{
  "win_length": 400,
  "activation": "gelu",
  "nesterov": false,
  "adamw_lr_other_params": 0.00079,
  "batch_size": 384,
  "epochs": 148.9,
  "lr_schedule": "wsd_sqrt",
  "decay_fraction": 0.3
}
Rows from block 2 of a small masked spectrogram model, named by matrix and row number. Rows with one number belong to one neuron. Each number is 128 + 24 x the weight over its row's rms, rounded and kept within 0 to 255. All counts start at 0. Numbers have three digits each.
After each neuron's rows are labels from the 100 clips, of 14848, where the neuron reaches its highest value: "peak on" is the class under the peak; "responds to" is what is common among them. Only what is clearly more common there than usual is listed. The data: melodies that start on their tonic, played by one synthesised instrument.
# fc1: MLP up (model.blocks.2.mlp.fc1.weight, 768x256), inputs 0-255
# fc2: MLP down (model.blocks.2.mlp.fc2.weight, 256x768, transposed), outputs 0-255

fc1.62:111087082126084170142136131073157129104115107124103138107136120151099154109174134164154076115123129088135111106130167092131111147182147126149067131146112126125072172160170137127131156131124148120145106144129154157133090153148140106137138145140098127098152097149130146099124107096120095116137100142132130097159120126132088169142113112117114147163137161135098159123167134077117142161121146105124124112158111150102110136135173109075152138126169137110161120110114113123162145134149139155191141131139162121135150107114149123163118115106107094125132158151109108136102115139106145128092124098077143140146086120097151167154135130117141154126136131149143095120154167147149134142125131128185152159121123159121123165091109116139098152143123159141099139115090113169139093124108087
fc2.62:116127147169125069094148148160084132157148128148070118108133153138152114117136178127086158128116143141124125166119122111149152140130123104115161137154104091098168164112131140107123096134165136125107164115121135104142095154157179120130122135123089094121122105122135144107148099122132131125114185121134158209139128148174120103096181095134169108137124099181159127139116124138143135120115128112160079165141140136112108146135125150083128121086125136119135137129128106149079157138095143089166149141097072092107087140127107129139115111144112142151138111148141150166109107103146130099159101159155127144153150057129088118117165132106147123139153157128105103134103120124127116098128123091139126126123117130109166137129118102144135101123102177107105150158101113119117143158099153
peak on: G#5
responds to: bell-like; tonic: G#

fc1.229:106119153124126096098128104125154088129125122181115151131133114154103131110113142154137102123106105126182126169106127124101145104186143139095103150093116116095157129151096091154160154128140116153148129127104099158116143178095131146121099134099137157172132126129144170080153127119114157126148107118130132094147130094111128109118123144123148128101127128139112062128141119089157184120133168138119178111132183114200132091105169144100179120132089121130168147158121108135133103132123128133168122131137125131158129136119141136139117104133150073145139143135106133102123118121137111090150097113102153165127133156092132089112150132140124146135153148137130100128150160130153151092167098138158095125112145152103111111167126130099171108109120118113033109108133171121108126122138110
fc2.229:141129176110095110156131142164172112170134152124112132128162115119107117138122120167150123077128150118146106167119090107110144101176122089135147126138145083140144173173096108120138158104126103106131108102077130144181121158143150118119169149140145137130089141127115137098112092090115137138129095145169160098149130115159113092134138146123163093135141120135137127150149084076124159106124119147076164114129114161184133142127138130182147129129095150173154135121130110117088102129113127106156125105081117094101127129105115119097110128115123092131137144116098116163081103098157095117109158077139153131176130139119128092147139117138163150105109116153138133121121120097133163162131126128167129114106165126127131102133123130120133069151156133137094150142132179141121099114151085
peak on: G6; C#6
responds to: flute-like

fc1.371:127120129132153163075137130103130103105161119124138100141166129134165114120164146145097061124109113131127100102108141153119113110132126111136143153133105164126108080109096110103147112144174098174120157135135148151092125133111118128149066161127143107097125114130118185152110136142148113095125115149128078115078107139131170151135153117142164154100118161131122144119130115162100163150085121114138151094125155118117094126135146093137070146125133162105094118174087138166179114097099151154156161078156144159101125146136121173098112128168100117148140139112142114104129148160131168124122140157138109145118125142146131114136141136117121078153128104149096128121138141136165149105137164120131119138152112106107167153109175140119135155095106060148124136100140110136105153139099167
fc2.371:110122158129107132102146124130119131129127085178127088138161139078158124107167103137098109164093146144135113110105131129119117126125124105116162125141120158111160101138135103096126096143145135154122090118129147148083121159122142095133104156161162106150168141114102186136136121139116112128113120123119106145104099133147175174105141081139115155116102102097144161121134140180103128122129106171124108091129136140139110125146136122136096144117164161141092154133101119157120131067122119114142121124158099130107115132091098151130125082110113163131102137100161091138158109159157132135144145122141119102179134135149175093138132126117079139116098138117095091169125105108180157110136131134104114156184114155103163146126190118118140144051132111188135131130133117163104145123107116
peak on: A3
responds to: the note A; reverberation; clipping; tonic: A

fc1.512:157170134163181125113116114114132171139136094135140111120125131149124152131105100105085142131121144133108118142109129100144139164120114156167158182112123135163081137103161140150124125126181126136090109118127140145115122176140145172106120120101123144145108112124094088209103108093142088165068145125131159133128118149093172166148126165081145087132125107121095104113123192151149104085135123127123161115143140123084119148130115125119123140110128095136144127127146120118130109164101166131149107086114077111109133129157165138165122135125105063150120148141153096118143104121085145138132156141108129136124077122103126131156125146143098150125134153152144133104108085177101122146107095142110139141099124141082150141117108144146133119160105128144132116155151138116085130115165165
fc2.512:131115110183125175166109108127090169152098085127098117161146114104127184155122130124084151135140105156113144130170104108091133108083134119132133073129123139142118155145136144156132129121138129123209131107120133118108146143150159077099122128111122146126110111125128132136122102104131148180136156098189163167142144094123138160126116184109148130134117105101137122053143158111126129114126132113124148105110117118133094092133125122089098138112152115132082108123167125139123102168131109135138088140123109133149158134199156129156142124135095100133088114123155158122146057108121145136123132125147134124139113130165153120117094167145108135103113134145114098124129105143153129155089114144148149134144135123114111143124093088140107085157146136140093174120100128101115137130147179
peak on: A3
responds to: the note A; reverberation; tonic: A; pink noise

fc1.620:115099150154148139130145119125126117168131072107088134137085132150140113132103113115124135177151153093147131140154128103119105104197123108094167140115166113103112113146141162147157167143130119103136135112139104101119161115120115169131112130135127146146155090138129101152118103128127151149154111123087128145091128132120160156094136108160109088136157114142119129114137176084127124098143162112103125150151120151134119107147121114093098127120126129105169127150104113125123134133109192109136180108103099130106113158129129152142119163121129122100155135147110076117144141145147097154107090120143166157056093121164107108119119098094123141134167151143152083183103109183141151200159123130097123139100101103121128121135091157131145137120167095113171154145122153131108109150131156
fc2.620:130089139128152125146113086120132112183108121129121160121101101137131095118146114120160095180114137148134158174103123109129134142094097100138160081124136148092133122132097137110114143148126133152138172147092107077131181112165134148105127148145154134119136111160116135118118075115170126122085131126155130161075123119141168150107141110144125118148145102139129113141129173102135152137133133111103109118111116144115121115122136128106104108110117101162138158078130136177092120117105159139145147161098100097122102137151078168138111128175153166133143103100115152129112123111115104171106126107127151119100136106134139109113112111136143137121126170162117071147114104206118158163133129150104120141072134140149153145102100157092134130127164076152147122132185126153066124128129126
peak on: C#4
responds to: the note C#; the note G#; tonic: C#

fc1.677:193090138132140162088115156095157110128121119112105129121121136093140057106152141138095087154112135131120121112149114152140129122101157163145119138145142132126091176094133119159149143140147073099169175119100106115168152146119090137134101099161105092163106097128153144123103141138112159135139117157113107117102144145164088123084130152138118175079124147112151128114114131092129164106137153132131143139145134050145144116178092136101181132125134122129125125142118162151101121159150158147126115111118127125108115126106138151099133130143100117079142167175104148109123140104105144128123103104132115104126144131159138108121136141150135128168172150112129095149159161149126125135163125086129130135134080140170088113132121171130105142105136150116131131097105124144157131072097168
fc2.677:143143133124150083162121155149119147125068144143088177123117118118128188114152141089134129136154148113112115165120156092110091122126151112157128144103103124129126106195109129122088107147165109140095131119195123093097097114110155145126133113112144076152088144123116137124137130116121124157160111102152088136115115169104136094141107151169147111157166124162109144131122143089124163153143078157126114121131145117138120120181166077147120104121134061174155135124132098134119105147153075122149120146089116127132105131102128147137090110111162149110149126134172127142157117120118136145136159172140129143153132139124115109108094139142174126124092149136104143106109086145151120149111126140129083129137162147110149101150155074120136122098138115104125170136126122164120137111078125
peak on: G#5
responds to: the note G#; bell-like; tonic: G#

fc1.575:103180094140130119135158093121104156146103137125132119130144106138120158119137174113097161127145168142099110114164132150127177107157143117111112094087149097159113090135116143128120123142142099118170075107148125098158093161109161164128126107101119125161095147119166124112132195113136206154192126140116134126116143130094132156061145120112138107122085126171147143130138137108147107175156181098125103131141139124127110126146132132140168115143137133096118161139096115093099148123086144109103123150110149124148105122107144085128131123147113142108119146151113141120110106117134162111098094124145109180112109166112089143075131182134158152154145088132146117152152116146120104111156144128105143139125113111140094119129162155126113119107133087131127087114133109109100117128089147
fc2.575:146079158115128138123116147137151085137142119132129109139115143123147112143102089139173080134140076116146153181078112127129113142107126129128128170148135170091117117109112130122114136080118153127109159160067100132080176094137134114150124158170150131087147123128091132138138075151131061105079132100146125147145104134143150133181143126114103171124151136129115091127136115129158142089137120169133155096142133132136126144141110127117120144111114115160122102101125172159164099146165131135166152099172108115111120127149130174124125134106130138146110109129133114122144143155119090149140135117105144105121141099134162093178113099100136153098116172137130147153084154105131121128108104112176101106136115127132127122148069119137175130172101174112137146115142146128173119130152096
peak on: D#6
responds to: square lead; sine tone

fc1.196:111137103128153192140139124130098125168113129133109153160161118158132100102096165114106116142121128115111098151166137085126163155151136153141118144144132133133120167087133096185130138159096139145165144156101144151153095139141102077110134107127133131163055104135169165129098161123114101137142151107119108132091120154164077149152151144160153139115139100101134124131145132127120136137093171115142143078156090140170113100148096109123107122092170091077121144143172141114143122136136118097114141097134126065107119143150133139150118103154085136138102167135118153093147118116119150081120114109127124085161142126106131131145093087119118172133155135152166126171151145150138135117141097123134146146100124136108092112137108095113143166122157121106165139123081130143111118153130124
fc2.196:105145135124137123113161128142140124104076114096115173141119141149130142128129129097111116152114090122102103156124163136123152110079131115134132133150135117087110099133129131095075131112173117103125146106128102147153125116155113121074133121116127097142167141164098148114142146097062131141175070131155110145119108137146098153104144135116103138153131152141119130104152108109158146203124166122147094143124158150130140115139086118161173066124168152114120147152065135119147144121159079136150177152154130093125077155132110164110152109096110141108153161091123165102127145106147108113144092119156140119142099103138102158107128130111128130106134142135137114166122170165155114105132164095118108140121149153157158125143133108124143133110121138073138100111159114146162095128121164
peak on: D#5
responds to: the note D#

fc1.603:133169157102094115117132123137109153132157102105123115140136150143090135104097116141156132153129087123123089126139097045171116129148126122111139080125181156143154146150118100081131131156106113173190126135161130127153095145096080089101095124089139161138124139149112114127117103146109132116107130147077106103123121144140105115117162119153174155143125089111158161073090121121131126132132118145128124142144161145123154125108140107116149107090148139114106123145094131162191134159152093127144113114146108127116114084175154115127136100137116143123179140120171149167146100111105148156128152118115157159127105143125081094112098149120166095142150123098167140160137100157126137164118147102138105142118140117100146131123116122094121119141130118101075153139122110137138178120102156
fc2.603:116142100114110103134110132139151127103125097178123103093131067120153071132180186141122154086161120146123108125130102180122161126130118141147150123143132108097138138114164143145112144117122112125117129166159111130127124094123155119146137124134119127120121158131136110103141158155140141122134161091124104137142099148128156119144136123135130114051186142119130088120119148122113084123145149111143117105155135130186102149106077173145140145187127130084124135084175152131101135088143151142084136094179123136121155133097137160111135178082104126142080140149140133117104134082105127116115117144143124143094151162100133166124101115084144137159109078098139113124184110140132128127134078134144122156100096110120145148114144113128119122104154147177154114110133127135133102111152123
peak on: D5
responds to: vibraphone-like; the note D; clipping

fc1.384:140129106162154115121084103134111130126112159094149139108134113096106097113129141115134163104150136149141146120147148129126124134160138147097118125088139146112152142127124148136087118115132165109113129170142123146151087058105090121162161094107103167096155127119098128091117182115136135154130113138093111137150094084097131122128156098126098140080107121139070147123136122088136153127155126124144166158099136129098133163134127116154124109125130111130131144133132165123127139096114136119145113133207115116147118114133125143144125133122138095158120119154136094107161125156109106110134158112083101108095107114128114138148138125153141126104170160147082072135146125139158143131081109100196154091169097172117149088123120151151105108161155108157190150147137183118163135127137150
fc2.384:142134111115133072142140147125180134142141139117124089146133150121098111113115120113098158111145141135159122112097125091094134145151155103120124141100133154175106117133161139135117114111085127112101132105158111134182130129115100102153137114076122118139184149162113137138129091112132112132126179145066162147120146141107127139145111142164132143097142132119112158168115148122114143132094119131154171091093142106112106075127124087073129141172100146138127141130104122162106166133138164114123077135177116115119113130144118120145172136125118152122097114124115149097140116159118102108129171085079156100113099128089138140122203101082166114107103147132113114122105108126157122176144138122115130114131116153190166095143152093140151155130183133133147087119129124124122146123150129
peak on: no note
responds to: staccato; sine tone

fc1.222:132099131165094127088128092140158133141149147061109167156126137188171105113155152116121120119147125102151151094137175131180088131150125103147074154106117167085133124102157120152113128147113116127135153113132083142135148132157128189173148125116112119126146107127132128138126127126140129129140123145134123145129140124146111100114088093091127151127146143131135176139121136127089130113132115153122123184102096127107139131150136113151126127151095136133158170136095149181134104171146143120132108110132139110123114145137124099114121144164116116086159092091110109165111156116116073180132135090136069128129079155199095126131096141114167139123137161140115103112120152143143175150140133108114113121118111102128134137099055162121120102148094105103141119117124097141156140126130116
fc2.222:118132127181095148127166122115137121118131095096124104090157141102147132109190134157100129114117160136089164145127177127120091148122160096154104139102086131080123150113113140138138126175173166128142128149138130102101137119070086161146130109131145076148140149155095148123174104151157089115117140137134128134137123140117186115109152112164087173108143140133100159129150120131073107112143108155072102142136120108146105124167155114096110116109131077169122141108074155150139097137125137124127131140101116152134145137139167120135143124155141189095150114134120144156138125143128122149121124124140143124132141083195100104131101140127152092154133127116114075102161142140112144115108156154135134091106136126113148128105128106136132148110126113131130136091134100136129144148055116
peak on: G#5
responds to: the note G#; organ-like; tonic: G#

fc1.594:158133137119100123111147149135081148135155139168136120109098168124133129126081158118124134137146112102105131150136130099137146097138138162190146152182145129115141102075113131137155134171108090105134116175124092131138090147099132130126101132137108105138105126090147156144130122145107145115100143148106114119112086113117144131119151110124141146110213159111149122142155151130161158103141081149155116139112141124137100165146122110155144138114182113095106116086123103102151136143201157158147135088165148149086124099134141120136118147090106119127151171129106112130111119148129119113121197093130129163094111144108089143133156114129100113143143138159162132135107139114101136163118089126146131117107070154134151117185087154125107084118122138140143121090135094103124096135116116
fc2.594:150129115134099140123149104127105099158159101147105118131134182119110103145114123134130134155115120117124102128128174135093165091132148163143117137133124179113164118126140131121143105112149146143120097117105104137138137140158120130102137148134126127122129118116125148142107148109098180131156116096135090117085116111119163129114148151112098109150192162158163114151150139145142153121173112130108124085165139127128122097102160142163125175133128135090078131092152092127106158132157121134080151109148099179124151122157121127107122124141163123165122140129083140111107152113119100141123135103150126149110153102136142127114175124130087110138112114162162110166093117127147124164080116159155122126072108182117148095137073097087089087121145097123116128067127079149121108168133182
peak on: D5
responds to: the note D

fc1.747:120132091116108136129105108102123100138138099152136135124124150114132128103148143121139136091150138092141117092114145123146137067147103125130086096132100138154156115163129107167177106120142124175159112139166134154164149144179151132118172141135130119133099136132112149134060095145136176173129136110125108138119130192130107118135134142149123105096110092117129137152111128159115091109167130141120107100125124139096101189114153139119151163101087095105134155138148096123119102134125177125134109129116089169110102120175146123128123116114153106137107156079159120092078162143136124128135125108099117173127111132134136108163127139166134161123129098166144100114133109148105118166127087109089085113174132122140140116108126193131177122164127146143116105188128163110102122121122137
fc2.747:123183113127143115171164101135084149140172156137122136108102120114136116155107135121116149095099118156097140111127125089140147135150122138128133126106113104177157146145156145106120129138121151160123126102120125094142162119127154128139108165155164127098129159139126126113122145090098122112127141110134126144101083126123160146086112132095176106137104088160074114140094181140182155133155121121115162119148124124156126129146107134134080124070172097156153166074125092182113098109146155111164153120136118114132111140119135075080134118154115131150130096116130086179164115151158100092124141152181112132120156098121130131133152105099130067134111154123126135134150153144120118132143133112105162118145161103105129122096146152125143136112139097102136155135158165062139119122108108
peak on: D#6
responds to: flute-like

fc1.354:127133113103136128113130091135130089130101136120119120149076110123170116092149108143105128081160136127110150116062137152165145148152151093138126161126070087144165173136113113116139132122182119105127122111113142133120111157128105135117095179138112159108121178093133142149117120126140130109121119111108118114138131151107146111175155073161152104117086152103151147080131139050133175138155115153148106170089172152120110124113147136089169101092120153157134116108133100139158175151115119105097110129150138137123129099117120156141123148110132151115123122115077129130104126116122137132133149170092135175127119101129112121102129152118131154138147119096161156132119122130170126142135126112161109127113154150129118170153115130140146152194148080133143119133097110129119111122055139
fc2.354:146136107155108066141177123135140128145138126086090130085117113141094087134154144128119122126112109083164161151123103166144156155146158127136136140090124154120140115130152150123169151144146162141133096161087152077158129156132118122119120128082153145124100140123122126078103127142124102107112132152111143163155103124142112128137103117112148178115113127131147109132152135108149127109139167106146133170123144138125092175132170178110121162108125135088097096099137115089157113150089091121131149097162156139134135119137128153130133123080152133096135158104136113156137119129141127100171097155122166130178096085161140140101148144137132155115135141116120093121111090105096124132147133166161150076118163143112149160166127077105125171102103126074138114074118133151114098110117133
peak on: no note
responds to: horn-like

fc1.330:103128149137148140121105130135126122132097097124115148150137149145099108123091125096086125126143123099134132110125162075140177120156149133166132112108110134092124129118163120146131154099152137161131155109111121116144087133126100140145095152093118152157106112174174119125094155104098140127120122107140172151102102123120145107140106089079101092120123117124185146108146189137175132081120177077142163125108122118183099093113135128146134134117132110108122155120131123141134134183138128099131119138150120100112097135147147155104114147134107104141127124110111122159161135090129133169102124132107136144114122107080140136138149141130099176146139169165137141132104102184113152129138047124157132174114110093154096167198128115133125095134165125121127148161130161133121139111100140
fc2.330:100130138149127118120164086114090123147117135124111115168150165155147149186106135099078147140104121153107140126119142137159140115043164128100100096093121156090104142143144155094101138119183138140164103141141133119116135089156113131117141176092135168095151110152113154120101139126083127155114118147153103191143115114111157131123106156091102139126114092117132153122145110135146068163100161116128106131123109106111115124151116165122123145119132153102099085116143111133135161150099070141122139146176126144146139108110166161148173117108098124125106133125117130099112116099137114118131108105131098154083105130134146154100138140158134185118122099139160127149103123175160128152116174107087183142141140130150154123127141127117146143126132128135104112128105139105094100169143130
peak on: D5
responds to: the note D; tonic: D

fc1.697:157152120185125120095161139102140116098171098116111142148158070128129107113102113144135089128122056119159145110163098095114127114125126129141161149111074158154144136105135113137154136121151129108116121185155110120095148116113117131155152143148130129110103096169119141095122161115087149157130151123115131077136138132162136059147144118143125168074143088138068121123171134136064123104158156142110129142157153170158131113091151145119113141169119174156179164126140128130132095098096156119128118131122078099155142098137096120124102128160144143119118139126160141132077110108141095128130099137174154142103104156119146124104170095095135137105158154099123150132127128127135124111165136137147133142138130107133119150135130141138140156126112134110146126122127077088138107124124133
fc2.697:152119118114151138131184075113113150115132143124098115145151105097136157143125111115120104150082110148141127105139137106081131125111116068092174111099113145171119129145150124136142107136138160119111110172133112142079111123178123101057197118156143120140137126119134191117083110161114108175125103107158117137071074137172166079066144105136118136142104159168140097130095116141094120138091111138104140140154135113156147096107152153141089128125120158131179153130123093126100137136126138127126149169126080109144140118139151097104110111148107139094106147155208174127118100148144104130127131135168134113119142137140149127112123088157146131088164127099126134117115139148154118131109109125148135124152140160142132129119127116115146120114127106137140141139130126120112137128139151
peak on: A3
responds to: the note A; reverberation

fc1.216:030099146136147127108154123143128129153167121093145085147139100144150131144133125153125115108072122066139098085155162153141116132162140118128125167143113160136165128121127116138128123139116133114127174135180100126075146142156177147122116139078124108124147121124149116148172119150138100163126123113137099092137143124141131130147116141132089156153136159095103142135117157128092103139130115157097116144094143103097113134140135096169165165159109105111121108109113161130111126106137130161161150121147155133133118138131090161125119159140145148066041112122142120059119100136147109155138093162132104118154160127172125162115083139095125119149166141151107101141136169133151150146121157130136103116135128140112144121115120153143154123117096135135103135112123081134130124129095126
fc2.216:098126137131097108087124112107097138132158110106151132131138146137146130128134126101123135139129149159091135146129137137195133141101137130105152118111122073145121107126159128124139083154099141118145105158110114111071134090155148160128106096133122078096146113101111144158166138139155088117176144093144143165100163106121132158129150112155107110142129079156079144141110161119124100149119105138127094150103122144152133096160112109194109106128112153121114128105131151191135143134141116130128108127147124126105095115120134142104130090169125186129123081086139129129127117117111133161117170154109155126137138080168126114127121104120137116110122162121090097146084159186133152126139180148125135108137186163105183130086133125130129140107087119122159154143128160126097135168101116
peak on: G5
responds to: bell-like

fc1.750:130115104153125129137146110160154132112146142082128117117175115133135121164134105132159122120148073135103158101130116106132163114139116155179175151106128167144167166102120137171137128148128158086100091143174109135136131121111146142131162152111128102126100111159143156092105147123109152161113150139099138110102131149171141063105120144127144154108155097147118116145142122131092121112162169171114113134111140175144131143082106116118125117121089149138198149091127107132131079136144147114108146126146083098124137094106118126111104147136111145147130099094152122127063115096111107124134099103180104162129081141162120114111093113098166124089128128099153148114128116102101129159148119170159127123130089108170115120115104132156166159124151134103150141120130095129173102114129138
fc2.750:164089121109126138091129076117130113127124151088116130115141086120144108165122173125135123146147152164130132123132101125098136099113116136139145115103130143180133137104129154155140087113154128117106176105107110149144120128128121104070188120148124103109126134132098152141122119113085129149143104125149157120098101138193116079107130120164152156130108143159140075126093105142117101151117112169067141136141124140128109141125120155161144115117093121158135149132144137146111159170110148134106121169123124152127091111146107110103118106151104127127124196126150143133060127117120096087134142079158150093157092146177142135133092107183139086079138162121146148172127138126118128140124154151125133130146156180163110095094140105088144146133110116118128136129121105124142120113148167
peak on: D5; D4
responds to: the note D; tonic: D; bell-like

fc1.310:137146156194124122074106168083159131143136105162112138184128115127110154085131118152089131136134155131121114140126101100131099165152113121107141125128114127156132125129131138118143110146137123155143124116169142119132160109136120098143089143134097111094130126143142167111145173125104145129117128098117135121136146145128147086145148070172118084128129118164108104131135127120106106159102169073169165104133158148149127145099152143120087157147148127116181105105159128075145117115103151122100129167145126097162090081175103141156118099113161055136120170133161125135083116093128143112108141132114148140073128117111123109139120131092096140133129102167116175126145160141169086133160127104124140141112087125137101175149158132112112121136115147111157107142142100134121103129137110
fc2.310:139156114119165118143148105101113121130079128126114142102131141117168172134149106140099143139102165126109169139175140115129136142152105104075154101137135141138136148130141136105138102138080176124107108144160112154075097162108149142135153137149091149179184104136135129172124146122163115140197122141132174159101083100106118120082154108136112147138085144107142123125140168143126120122138128111147120150115111070135095106091087140151116133146116168121132141095113135150102149118118087112090168155171105127127128169118165119109152114148139122093106140133168147138116113079110118114122136150106130109082116141170106169136151111123095154099111118106136093111117133117095136146110162127120136141093134143137143151163149088084103104108141134116131125149155091083125143118113164
peak on: D#5
responds to: the note D#; the note G#; pink noise; rumble

fc1.312:109097147145132113088164128162158119146074132164115177109159134133173122147136085121126119160144149137151121119103099131143149127116121129095104129109120185163105156098124141191148154120149170115131131096111117159119163179161159084136114145095106124169146123124099112134135114101172092124137100145126144128129092111162101101136124157115107147131125150105121113097166120127137168121129133113133134136101080146123109115114140112138140073080086155109186147148143143126154136083115089169092137122122094143121102146129077119131132109162077135104117121120124151146143123132116149084106149129077122101163144093126112074158150142162109108127139176110130154080126137117106157130142133107130095137153131130131136143135112108118152110185116137088150140142141132136158133133143155
fc2.312:111142107147143141168114114107096152134183124135143093147094110117097120098126138118111129129135070114111138112181119109120090136120129129158158150166108096133151109148148112067113121140128097140133141157133152107145096101158118131126133106168158137112092151140167147150110124135150126129108134100121116145120149161089139121099108094153104096115156100150127147147120130135101116142121113103127104130162139117122144139116140169080105185180162072125099124106122116102114100163121200118148133149163148145114150108137150123131106136095197126137157131144142101124074113129102109174118113151169136148092124147138123160110105113120148141122119111160113116122145140174167082111099102129119155133146134087124128151124124182159099154104128092160137126132089161127068132114137101
peak on: D5
responds to: marimba-like; vibraphone-like

fc1.741:112100130107136119115125149124179171154141151118077111124103096129143133107109112135137091101101099102118136065158135095128115135151122129114117139143136155140127113100129178147131183184085123107124091134092137081115131131132132096138149139122146135137108126160141145110097102124075139136124085090130128108098112166120118155150162099127129142091150110117116137130133134164109155108133133135138162102100180139127147152160131116106108130131172155171153090129142192111162128138147157124174126138152119114102117080112125153078133141141088151097147195113144132139131155132091135109149122100136150093161169127133118159114111123128141097153180142141111098130118062176142112118169149105107130124116152158135100143109119161128070134145146133125148122133148115130084135119116121
fc2.741:138166119120150157152114148114138098159114114143088140098131125130122169076153130120136137130168146124113147115119210114124119144149136119157161087134134128137115130135118132127123115182132095153067149110111149120124108136086158089152157134108119147119096124132101151138102115109093082173102131111131127133128133172153054111146156111171108107162113131158161087086173112131134142159114121104150129090157130151165136154162130101105103094116119121102107146127148122123124100124128141117097147119111143135122119108161118138114106104132108159119166134120167175157124098139105163144138139140129129146133143151074110108157096146138119076151092150101100113122116132138135100084132122136128119163106168104118118138138130094087107110129158159123081154167117171145144174081126141
peak on: G#5
responds to: the note G#; the note D#; tonic: G#

fc1.668:113144151109122160125112099091121116146133154089150133096107146161122094111136136105136149165116126134134169103116123125143120129161126136105115136128124125120133142105154119132130139132133138089150129100170084134103082176144133089133131176135118116139128113093102124110121127136158181137129094072121111139122183160161112083103109130091143163096157146076083105107131169165114140121132125170144108128131131117121130131122168147100125156139111127106146206099141160169126133111134154104172137126157102119109088129126138116125144125117102088107192118085130201109132136102115146084148129126111106176124066162162146145136139097116100130137156154119159145141065144147160140125156092106129131136148110130141137148119128143132140095138121144130114124091098109112174151107132132
fc2.668:132082147162108092149095143150137110126126138120103118167083122131119117137140085135115154124177128166092123145118117159174094155147148144121120128191120105140158168137171111116134087144117110105147162148118139148117153119117112164132136092094165151157121137093107142105131162099148094109149086123138135125121188071113130153128113123134136129161096059187084178112100128132154111072131110133152108148101113121105136153100106144131096089117135143112136100131152117148093080122121168062115114146104150112136140166175151084158124124175125082110099117121118107168150110133166112107125143134151089110142121137141111126141115116139168120106136145148125135120119115150117115177123133136127130101151129125140129096152107129149150089104124115121126126146118161147120149127146131
peak on: D5
responds to: the note D; vibraphone-like; marimba-like; tonic: D

fc1.698:099164112156182158137117090143094169173150125137166180135160074135113104138082095126116116099119136138126129087124080108118099139094082117126141163095137141162124127166128098115119139129123146155129153117140125134150104115145133110088135154111173129134115130157133107133176108113130108173089154144141170145140090126124118164108108127120123131110133168116101134126104165131150105150152156112137117129091167150093136088110123133107143150156097135122129132172095126112087129140107128134145094132118122110135109134158130137154157123094078099118103146122178079128138145109097121165155080109132124124162111166149113103092118170139105172110117144158160134129133102151120106098124151107133137125114149102133117160115115128187098154103120127161149087180141135086127144162123114
fc2.698:086147140132145131163109148132116159090145099110144107151163136088104108123123103106135161101115125142112156117185126119137089155087082125148147119142124102158155132099176147170125118135146144099170137135137113115114170133126132129090105103115171090151150129123118107145167125144133151100148186140138175156146118090132109143150122141153116119095143120127098165093086145137179132106124152098143143096103166116121133088153113124102106129108142159104135141140112126131062097114100140091173073117134109152163152111136146113134149107138141138161137131101176142081147155102101125137125107144086146128153116103163098110120093183116085128113084142124151111127148134119128089120069123134113159133116156126150123108101151102133106121185115110133121156140109148141115141154123141
peak on: G5
responds to: the note G; the note D; tonic: G; clipping